python train.py --hop_length=160 --spec_augment=true --vocab_size=155 --encoder_activation="leaky_relu" --decoder_inner_norm=false
Rows from block 3 of the text decoder of a small encoder-decoder audio transcriber, named by matrix and row number. Rows with one number belong to one neuron. Each number is 500 + 40 x the weight over its row's rms, rounded and kept within 0 to 999. All counts start at 0. Numbers have three digits each. After the name is the row's rms in percent of the matrix's.
Before each neuron's rows are labels from the 100 texts, of 14976, where the neuron reaches its highest value: "tokens" is the input token at the peak. Only what is clearly more common there than usual is listed. The data: short made-up English sentences, spoken by a formant synthesiser in many voices. In brackets: how many of the 100, against the usual share in percent.
# fc1: MLP up (decoder.blocks.3.mlp.fc1.weight, 1152x192), inputs 128-191
# fc2: MLP down (decoder.blocks.3.mlp.fc2.weight, 192x1152, transposed), outputs 128-191

tokens: "beyond" (23 vs 0.5); "behind" (20 vs 0.4); "cleaned" (13 vs 0.3); "me" (11 vs 0.9)
fc1.32 111:534579486462479562562556539495549520509536492519548464452464567575503451558581458519474453478499478510485522557505481534447460490521481485418582490480532483469540575583422434471491601520412499
fc2.32 101:547560516476549545554514519509516509515509509472532562508547551480532514556529471514465525471540424507470577545566475561463437512442492517422570501514554527519384558532431533502496488443440433

tokens: "was" (45 vs 1.7); "is" (36 vs 1.8); "behind" (10 vs 0.4)
fc1.152 094:539478463525493512535501493486493478485489476508451579484471494552567436532514503519459497481580472473488487546509612497535509423430463460472481526473543548485503484484568444613534524536454450
fc2.152 107:485495487474452503479526478524591521512531510479493476516429582608444513439507490535516514444552479538485611505528493426538482497459517439562467448536506504521604512527493504490422477483517523

tokens: "this" (20 vs 2); "his" (16 vs 2.2); "the" (13 vs 2.1); "a" (10 vs 1.9)
fc1.737 097:486506453563488490482533516577485450514471539540483459532558560486539440492500481461521448438529461487464470545486559461494499496533487504525504435479436504519492551445504421450542566469548505
fc2.737 094:542499529425394511489526479474497508518472540517451509492464447570489517535467497485410494489529476497523407470507505486520528558547509520506446479510515504518483552480485490494505537504500432

tokens: "every" (16 vs 2.1); "this" (12 vs 2); "that" (10 vs 2); "her" (10 vs 2)
fc1.188 096:537514481491549541517501561459463505380492476526516494435543563507510535501520497467517432558520482527468469554475450479460511458517471476438516489514463428420487339558490504513568557557501579
fc2.188 099:504582550444571466457536459532516518436482444473514529486522470562506532487517481481558517469509532482442432597522532452489467479507518524462496458515419514463495452519465533516513537482514600

tokens: "her" (38 vs 2); "a" (18 vs 1.9); "my" (10 vs 2.1); "the" (7 vs 2.1)
fc1.646 101:489437452547597532512557505631521457504508599481536519461502501414522510543474519514493536460513523530502537500516540527522483489463527565528418539469470535536443589486475421463545470438465468
fc2.646 100:452496498471570520481546494528448504452530502503460545433484517564480539496482562501505510484501466493512483491503473470518460457509514568395483533478513546562482499573542525530500497522517491

tokens: "the" (22 vs 2.1); "white" (14 vs 0.4); "thin" (12 vs 0.4); "warm" (11 vs 0.3)
fc1.30 093:476470487545456478537465434481464488509513524547518442509524514450519450429493524453564459540492497483474447478470486542521410532401508479411437483427478452545540529501476481463514467497524523
fc2.30 089:516505537486471511489547532491456523552520456515502485519475508505553536523501487509402513442421469494501495444416506514529437489545506445582527520502498469512472510492484541437497468498519494

tokens: "the" (18 vs 2.1); "good" (11 vs 0.4); "a" (10 vs 1.9); "cold" (9 vs 0.3)
fc1.26 099:516504543506492475584520513482485465480498489541489430502399545440489582462537517501486450480465508488454526477456471487470515484530462507559512442502470547512547516481618564505556518470498415
fc2.26 097:469534505439545477531479484528439523465529446489453487531489511614537515496522488476476511512474536481553481476579461445448533500487525558509415511532511490555592511520476447492530488540493384

tokens: "this" (31 vs 2); "that" (17 vs 2); "his" (14 vs 2.2); "her" (8 vs 2)
fc1.317 081:470533527574452536446518501472459517493534496454511497517459521445497450519639539485433478448489405441543482484518501530505547541524538502564453438479460535579408528467558456434487496497537493
fc2.317 087:503484549520477499517499485506399506489472479510499469496460448466507499539500499527441546525501452482531504486523498497462488546515536552497464483497520480488387489427470451478515537488530497

tokens: "every" (44 vs 2.1); "our" (24 vs 2); "my" (11 vs 2.1); "this" (7 vs 2)
fc1.373 095:476482534553561452498542507481440526450459477481514545474512544534581552521573505573499507495543475481497442570444475452460463383522541513498475416459503435550537462526597487484609529528560564
fc2.373 091:513538506508591537490479517527512487436508480521493481496528482437460456456535465546587503522485481460530419531457485429441549528488492487550508491462475504466479513500498419490574539483468470

tokens: "was" (57 vs 1.7)
fc1.103 107:557480435492525547518508566451534512508529537416523471492493504562556543549490462549462469444460454557529489472524476527444563471496436533460531489537541502448564537558403523438549567495475461
fc2.103 108:510447482408595501539513508496498504494508510451450536493519571539499614505514499504480498445592383471457536552531522525497570499414477503519535538493511544495490531519475519434494547476460501

tokens: "his" (14 vs 2.2); "a" (14 vs 1.9); "my" (10 vs 2.1); "round" (9 vs 0.4)
fc1.324 091:461505512469515431422508507507488463475489546405478504555499493496542447523435562475562542527534507493457462433485519477542499442484469491519555561493452471515504521498548513508488535499450489
fc2.324 086:515456520531537514496527487481435489463503556513424540507511443445442576489453529519558486517490447526485559577484521637554453520581471394434515495525484467461526507587484571420502496535508513

tokens: "his" (19 vs 2.2); "this" (19 vs 2); "the" (12 vs 2.1); "every" (10 vs 2.1)
fc1.609 097:517509480513417544495518529499446459507559567537443529554423532499518502561448499521536482505474402465497464454534524522469527506501550486523439496544509501488466436474553495553481449441522448
fc2.609 101:487517576518475485477414544522478481474484468515543481501518471532435530497496505466448508505548458498501578394487519486585491517470539503473525541493538513517509449501484495543459577512542592

tokens: "who" (28 vs 1.7); "she" (11 vs 1.1)
fc1.669 112:494529501471482574555570450489525538525502416512477550430571499559487546474478512545520536575454502528502474464496562460549422494521492511532474493544455515472498479532498519532454498547538464
fc2.669 110:529534548487536490532494517525498478526485447503593531553541442484496522510546487520596485499510511499517508541514504538497448505496541541492533512517574516458480523528499462508408443487544396

tokens: "the" (20 vs 2.1); "our" (15 vs 2); "her" (13 vs 2); "a" (13 vs 1.9)
fc1.279 107:525524523483543540449486501452509525481527476445444515455539559535508542508430464496416485524506469511495541489522472456512477561519547511505475552539564476494568593525475454451543492517514453
fc2.279 097:527435513507452517496502531527534509548466507421417535502508584535416507483456471482487537412574519511450510517447510532528525515474477501557503516487425516515452536618571445436571582497493517

tokens: "his" (22 vs 2.2); "her" (20 vs 2); "a" (12 vs 1.9); "that" (12 vs 2)
fc1.599 095:491576538557528442458494501510535456481346517465489482471490534505499428480503497453541494428466512465455481468526517487544394455485425538503462448523518555483447567438469494465497519465473545
fc2.599 094:466484539522529494515508482497486520534492535545538512529475454528495503516508529531384510573402467469537483522526481518553565515507480361535471475506395493490483505505432555482544450514476491

tokens: "his" (18 vs 2.2); "blue" (14 vs 0.4); "the" (14 vs 2.1); "her" (12 vs 2)
fc1.652 091:504566490500530499488527435481487512484464502568486469517522440514484521546499469469521492498493582452562494473384568488487464499477476476493516516486482527582473460448484552462501463428533414
fc2.652 082:501561521499494468534526488485462508510566407554422486502510510387429511500502443522545478486584504477523500550442508498431454600534554478525539493483480529539490516490522590478543465480546449

tokens: "who" (21 vs 1.7); "she" (12 vs 1.1); "dog" (9 vs 0.3); "girl" (7 vs 0.3)
fc1.51 098:473546372549487420480499463499518545425551521488463505530490576508487468521560587487498466488497507507531495422451534448490503405481577509510509494508507530485490480533487437548521529499456469
fc2.51 095:470507514510571513453460506458492458526558466518438521493505515543480461496474490504452541496627476489477520441481523484427479565529502386548507538515468490470461502553431439498514484486516491

tokens: "was" (72 vs 1.7); "is" (28 vs 1.8)
fc1.540 100:516518486536527552512494502500572461545493508524457483480465518497491574480460526502433561574521450461465378487461511435549522545483496563487401426491538535519521561490404476494576495481516488
fc2.540 104:478435551514559544534452496553481457479511547517494474481466548436483417470468450448519500492569454456512474485534513450519505479498518575419449499501447520494398519587525449474541439486548502

tokens: "the" (13 vs 2.1); "he" (9 vs 1.1)
fc1.355 100:462483570497484490507495500498453501507514493481451525458419483520505494493461528509527487419449427563471488487500486557541528440492460466510478597516456486496486507416595524497502455508489512
fc2.355 122:500541505472578518488503484493517467490477545463551532487506445424519496515479511532596506499499492524470497520467494574621511485467499429420490525486462482488537512528510552528443446488543541

tokens: "every" (18 vs 2.1); "shiny" (14 vs 0.3); "that" (12 vs 2); "cat" (8 vs 0.3)
fc1.89 098:500497499495511489489491438488470424432520540521456502432546468530506508426481503475469514525514488469506435455457562525479492525493553531484537550388449466511541510506512481472558514540503502
fc2.89 114:499451519470441490481526523484475509495499442448536488508494448538503489439466489521448487525492489472464472577522498535532418523396504468536491507493573452519556463454487520483444559492489545

tokens: "the" (19 vs 2.1); "his" (11 vs 2.2); "shiny" (10 vs 0.3); "a" (10 vs 1.9)
fc1.596 087:576473543500475466486544430428442504532529539532492476546462506492527496456483483498447454517460487501465508550479479468509447480442478489482440464459410514523552563485512560503536469513538469
fc2.596 092:528439505507550515513522495469408494500552455528462511507520541498485564546499508522574526488502412513500425516491469402512523581530532500512543531529534502488444487515463475479551530522507416

tokens: "who" (79 vs 1.7)
fc1.311 090:408446483512475566474559435490491505527495519482500532527439489505494519586471463470509544466542401500515552486468518503509554496446576424506503452511488521428518530506373472493492519579559497
fc2.311 100:533555400471521521538519516481500497496501472481399523509474407502446468467508533485495525540519464504523475512466515462568450530505447522631552479512495455473456451499494489523615510479465482

tokens: "was" (53 vs 1.7); "is" (12 vs 1.8); "dog" (10 vs 0.3)
fc1.631 095:540516479522495485470560476536463538483528403509459541479423443458621440597545468478536466503522510556584500520540559461495495482480480502512458473524482485506477497490555495529522520528519491
fc2.631 109:479485545500447532511474497492574508496497493466587543531483503502411556459509469493523538466560469562463547482496490438467521454426522490520468453531496476479543490488478544535439463485533451

tokens: "every" (31 vs 2.1); "our" (23 vs 2); "my" (21 vs 2.1); "her" (8 vs 2)
fc1.391 095:479508476534496470471432493488514492558471440509512530481507566577555543566424437508542534501492461451458467521581485512531500396517538483485454461539446386504492410546498469456523482490519524
fc2.391 108:507592506466552522514459519496452509462502377513457475481505499507430486427492531497526477488453494504492504516491434500458543575528491490434499472478453481554506520605472500449558536530482526

tokens: "was" (89 vs 1.7); "is" (11 vs 1.8)
fc1.725 095:417472471477513548507529494508527507527470479513512552530433517474471508514481479486514527500522434530549535518473503489592586506443554502551478460487512446508531574536309492518513488519551489
fc2.725 111:513412463464583512500525516498521449529495525511378500484487466444458430489494540481540517584534423510507462508532469466513532520521528520508454463511478449508427468524491495473645512501501461

tokens: "every" (13 vs 2.1); "her" (11 vs 2); "white" (9 vs 0.4); "shiny" (8 vs 0.3)
fc1.169 090:581461474456448481521571515451485485524505496454516487501460448477539483562468537508478578521562497565519528441423531449435502524473517535422486545483475463456539440493481535458498475474602475
fc2.169 092:525538503494480535469501516529483514459486494468459444462482477456562522527487517508425502609487500497489456502496475405445494501519479439468402488440458517419455473504436488512535513510446547

tokens: "her" (19 vs 2); "our" (16 vs 2); "my" (15 vs 2.1); "every" (12 vs 2.1)
fc1.697 098:476460482507517543460511497589537494483470501471533444458453502486520517504498471577432475421493548485525500469471524519499461523509507550474457517504419465518476558437586501459459484466450469
fc2.697 082:451462522486593546500519492481457475454516539507487549472527459456494478485516513512568499431489415484532448481471513490463421469469511509460464493504416498550435510519500462552466504501580438

tokens: "every" (26 vs 2.1); "my" (23 vs 2.1); "the" (13 vs 2.1); "our" (12 vs 2)
fc1.491 108:523496527488504493518463465497495499522568500555504489491511542509538541507519519517537477451521551525462417513464549522557530473470509502529453576532552431487523505504528503390511487510531482
fc2.491 108:515460479515449495507495520544630536545507448513461471471556540441462534471491505508528488448507503513451540537418500555505511455531533429519532505499551438472551480477507409533430472491507500

tokens: "who" (57 vs 1.7); "she" (9 vs 1.1); "dog" (7 vs 0.3)
fc1.467 091:549481529482502515483547494470523501487486508491472526470437542506464470490558455583594499506523464531531574517564486487456461473468474474534440499504491541458449465435518542494444471553523452
fc2.467 108:489523504477504493473543517481532519450486496461542525525489499550447527422526487508440513515517432492476530507452553443571465512513499459452519447523485540488511503501437471541402422511475504

tokens: "her" (19 vs 2); "our" (18 vs 2); "new" (14 vs 0.4); "my" (9 vs 2.1)
fc1.371 104:427508419506504549413512513523497477531469572473500440526516556514429457470498516471443518362508519453499467572514523467494464491501540452550451551522497469458443543464482565462475493463497491
fc2.371 095:502566472549529492478462479557557459494527586496477458473471566433432467526489532536538479518523519507513473513534488551508442408550463468474420457478474497512462530538509479469451491533497522

tokens: "her" (22 vs 2); "our" (19 vs 2); "his" (16 vs 2.2); "warm" (8 vs 0.3)
fc1.361 098:493559500514559444503450513519510473501515465505467509557518457462517490535502494470501524539526504464501490445495597468459459433454423503486579535477509472590475463465512551448583455440534467
fc2.361 096:494489494522511510523526513492481498532526540498372512514488476374501527500499476522578478546589453505537558508519529525419479535544493472503505558504452542484545499501506530540468473504536421

tokens: "her" (30 vs 2); "my" (20 vs 2.1); "this" (14 vs 2); "a" (12 vs 1.9)
fc1.731 096:479598502498491500455466553531502417507453534480486495567485578519494448516436475450555491510462534523456460507550421508440500484530505506499463470482481539508436468544478442497473473515475486
fc2.731 100:505498523539507481488495476501568520499531518505554478506488512556447486459484484511422491509452548503464514610453484516494481492540545510530470508456592471508500495510505512439463483509491514

tokens: "the" (40 vs 2.1); "a" (16 vs 1.9); "this" (14 vs 2); "her" (11 vs 2)
fc1.613 090:465506478531508483552509469509564512480522524436504472476435590513563510530467456529533556475480479444535526555563492468463483469546511456522538439553535487516495468472446445477573513482501537
fc2.613 095:488481534483496515488482505499464447482503507506463592512498468552498525513543500514508524603470581508479433484480481456553503598593497498554506530501514496510474521569468455377523492492500541

tokens: "who" (37 vs 1.7); "driver" (8 vs 0.3)
fc1.643 096:533566529496475398482547497485450536520522393552486516455453461434529435567500482480533503501517569486534525455523565480508514488450501519501506515578455485489538495516530536510472458521492520
fc2.643 094:493505555476499505496504493502543511456497502527587469532437449437462498423501484511534486551526503513474478494490514487433516465395558532499529544532402497495515467533480481493467491484517408

tokens: "her" (26 vs 2); "our" (20 vs 2); "his" (13 vs 2.2); "warm" (7 vs 0.3)
fc1.263 095:450528480480553466508411531551491445485537543526450529520484451468533454529454493456464511539549484496479473466500578446494436474475440535472589552464518465582481493420524517489608459412527467
fc2.263 100:491509531524485492494512503478505517554501563521407481504485480413484525531499502497609508568548469514503495525536523524441495497533473478487521562498458499505531515518543520541452453490516442

tokens: "her" (13 vs 2); "our" (11 vs 2); "the" (11 vs 2.1); "this" (9 vs 2)
fc1.728 096:539509476464561484461505600489511494469466470489535519514475491488508480410517546472483497505424515450527488440551687486489515477472469571529574502574541504533499478506483563462520472500593466
fc2.728 103:469490470525518482486511503518553467535523483459476473534487497424611539473475527484553439472513438495547551455586502511546518497458553550449517497488506541468498526462539554512483463476551440

tokens: "the" (20 vs 2.1); "this" (12 vs 2); "his" (9 vs 2.2); "warm" (8 vs 0.3)
fc1.436 089:459496536498540478531470586494454466448577454465512492452479491543501534529539427480593546479483432515476518435477437514519519420525440507494463506553485506575506498492577507520478463490538470
fc2.436 102:487503551513503486546465540507510504490488522475524515450485495531485501442473516513501493548523513498434576531528517505528531489479498468533397525506462499501544509489421428563566465516546535